python train.py --model="image captioner" --dataset="scattered letters and digits in many colours" --image_size=40 --vocab_size=53 --encoder_activation="silu" --encoder_kernel_size=3 --decoder_width=128 --decoder_head_dim=64 --decoder_fused_qkv=false --decoder_bias="qkv" --decoder_parallel_block=false --decoder_cross_attention_every=1 --beta1=0.9 --max_steps=6700 --final_lr_fraction=0.05
Rows from block 10 of the image encoder of a small image captioner, named by matrix and row number. Each number is 128 + 24 x the weight over its row's rms, rounded and kept within 0 to 255. All counts start at 0. Numbers have three digits each.
After each channel's rows are labels from the 100 images, of 14976, where the channel reaches its highest value: "top examples" is what is common among them. Only what is clearly more common there than usual is listed. The data: scattered letters and digits in many colours.
# r30: branch 2 reduce pointwise conv (encoder.blocks.10.r3.0.weight, 72x288x1x1), inputs 126-167

r30.1:119111111121107111062119128148098108115114142108122138115129119122153103118128138147109094108085131155130129105121099124135163
top examples: purple; count: six; blue; black

r30.60:117106105104137100140135113090130156123123118102110115104114131106147126127120100117167114126156133133122104103117152090115143
top examples: brown; orange; the character O; the character 0

r30.57:159139128080129123095139114113076133157106104103143136126123140100143132156153088090104110164073113119128132117130117117148140
top examples: blue; purple; the character C; the character L

r30.55:125141124128106108149111125111121098183126134154131122146122142125123145106139132107116132101139115135111153146122109100121132
top examples: teal; the character L; largest: L

r30.32:167104091105127151103175134099113123123111103126100174166132133090112121112137096144153128135152109147134117105097143100119094
top examples: pink

r30.35:137123138112181146114109132111138118101129150170130124120124113116127116125124095112138129107125134117093125143121187107129126
top examples: yellow; white; the character 0

r30.66:146110126102149086138122142151170136149159140071121126113164145113137132138119112123133137149152145070141125116145143139119164
top examples: the character O; largest: O; orange; the character Q

r30.36:143135124145151156129120151140176118145115133153114110135126094148093099112117151154132131116124125096144168143127155162121126
top examples: black; blue; purple

r30.23:098145141099137085122130120144090133168126149148142132125136152133117140163168132098117132145086117098119143126172125101130165
top examples: yellow

r30.39:132147134123106148125126102096097140094132138148149103119127130077136098131136071127117095128126115142102123112158093091149127
top examples: count: six; orange; brown; the character L

r30.40:103128106108151128107153129127168169166112136120122145121126109140134126143135130125142154127114107094137145126144169142157116
top examples: red; purple; blue; count: six

r30.43:099130136101184117154128128141152134116151146103108143110115119152110104149141124106169132131165137094151153116153149149114114
top examples: brown; orange; the character O; largest: O

r30.29:098126106101158128104138144123184150154126138107126134116115112125128127119124164145125138134111128123134178142143144147144123
top examples: purple; blue; count: six; brown

r30.50:119143125116136093140129134141149160136126131096113116120164152118150141128147102129132135133138129057150148134149125101142143
top examples: the character Q; the character O; largest: Q; largest: O

r30.22:153156122147132135156125134154171106182104145183136113145159189101097125150169107128087165133119131073106158132179159136119163
top examples: the character O; largest: O; the character Q; largest: Q

r30.59:107133123126091120125085114111119106143128123136148107118126123133117132109111144127133127108156109131110155150112099145118122
top examples: teal; the character A; the character X; the character L

r30.47:154091115145114128150116147152155145155134130095120140136143143111150114135129130150124132140137113092157123168126101117109147
top examples: the character L; largest: L; brown

r30.11:152121133093124113135142113101113178111150120078097103105125144118136138129113117126147096123173126130133107105120135087114124
top examples: orange; the character O; brown; largest: O

r30.24:133120119124160144119113131111126135109137123133122128124107123113144103108135136121150090132136115130127112132131145111140118
top examples: black; blue; brown

r30.0:118105132097138135128138100127116152113135142099132113129106127129140117128128107149126097132128097143122100101135145092133122
top examples: orange; the character L; largest: L; brown

r30.64:119117120096126128110100114106116122091113106133142105114114117108137116115119142140142086133121114137141109121115121104128116
top examples: brown

r30.13:102152112138107113147084127108118099161114120141135108153133151138120145101123133118144109114135122122140141123127128131139144
top examples: teal; the character A; largest: A; the character X

r30.33:124123125086146101139163095113129154104132117121109124121135133099114116146146095108185106118167117131127128115123149070124119
top examples: orange; brown; the character O; the character 0

r30.14:149115139127108102141151132154150140190113121169127110135162162141107127120128155103169153113121107111126183137132132155085127
top examples: the character Q; largest: Q; the character O; the character 0

r30.25:150094130112165129144126122109137133123135135122085108114112110118122106126112122125162122143139137106121123115117164105095144
top examples: pink; the character O; orange; largest: O

r30.69:165166123126134113147159118135139126201153132154158112171137150141123135141118138120139143120155131129140186126129145118124131
top examples: green; the character L; largest: L

r30.28:090148118095098088101106123165157112154127122114145102136132156133147128115144139156105132122097109129107174111192110142150151
top examples: blue; the character C; the character O

r30.6:070143109087118108095143116141179141162104115125143136111114101123139119133107145129125149143118103119108167126170114160158139
top examples: red; count: six; purple; blue

r30.58:128137140090152112168140136149153153182146140122142128144161147129130136135121123111137136153157126093132136137151144081137132
top examples: orange; the character O; brown; largest: O

r30.42:103120129083136107129142098089129138108139151124106133124107119146122117138135120140133091140127115145133109090126144099132145
top examples: brown; orange; count: six; the character L

r30.41:195119145112182159118135152104122136130138148133119105119145108127108130142136125142117139130124136122122113145112203128109116
top examples: white; yellow; pink; the character 0

r30.52:111148121135097097132083129121119085180125124157139101153126148136109126131121121123139130117128110128134137156126091102142151
top examples: teal; the character L; largest: L; the character A

r30.61:120131135100161108150156102129150162114146128105106113128116123137116122153122108124159120131155135119143139104144175106114128
top examples: orange; brown; the character O; largest: O

r30.68:137126126114129102149102148137132130171116133110102130126161145117115134152127105120109139126136128079141157152142121093115158
top examples: the character L; the character C; blue; largest: L

r30.70:130122118118145126130137138124129102112128123120114140142100104118131126114086127128123136115149130153113140136122127134142117
top examples: black

r30.54:185129143118186133143128124107146130147144143146109110145138136130086113146140137110161125149149124133111152137098189117105149
top examples: the character 0; largest: 0; the character O; largest: O

r30.44:114130126121097124108146093122102144120136132112144118108126123115136135135140116099127130142100116112115122135123132125149150
top examples: white; yellow

r30.8:132113113104126128119157118115092162111127106118147136066097131103125114138126112100142110162132115131131138105120149104161146
top examples: count: one

r30.15:064160110080103107112133115109157123156117128101122128118100101142129140125131155120117134128096104113128157102158108168156106
top examples: yellow; count: six; white; pink

r30.38:120106127097131124133109124111121105102133128117127119113103092128139107143125133121132102117115117136137113110113140114135136
top examples: brown; black

r30.9:174129129146167151137139157151185147151111115144142136132147108139144104126130159184142132108122152125117117150152145164164095
top examples: purple; black; blue; brown

r30.10:117139137114103128133081122131110098148137120141145109129136148127132145114134152116114122107156105120111148127115099131142127
top examples: teal; green; the character A; count: six

r30.46:096117098112106114087123103119081095106136142128127096106126121101128108111130112135109133126086118102112124126107093121135127
top examples: yellow; count: six; pink; white

r30.17:114160120114101104140097102109112108144124118139129087134137142128110146113101122105129133116140105126136133132130106116145141
top examples: teal; green; the character A; count: six

r30.19:138130103104172148105161123127124159145119135143131125103135091103121125132110104143122116120122117078125100133154195111145122
top examples: yellow; count: six; white; orange

r30.37:159098132092127130111092129092097120098135106113115118096135133121107114137142126104139106158120131138080102136088131122114146
top examples: count: six; white

r30.48:127151117143102102133070126125133106164123128135137100123150140125135130100126119128107138100112108130125153138120089120148136
top examples: teal; the character A; the character L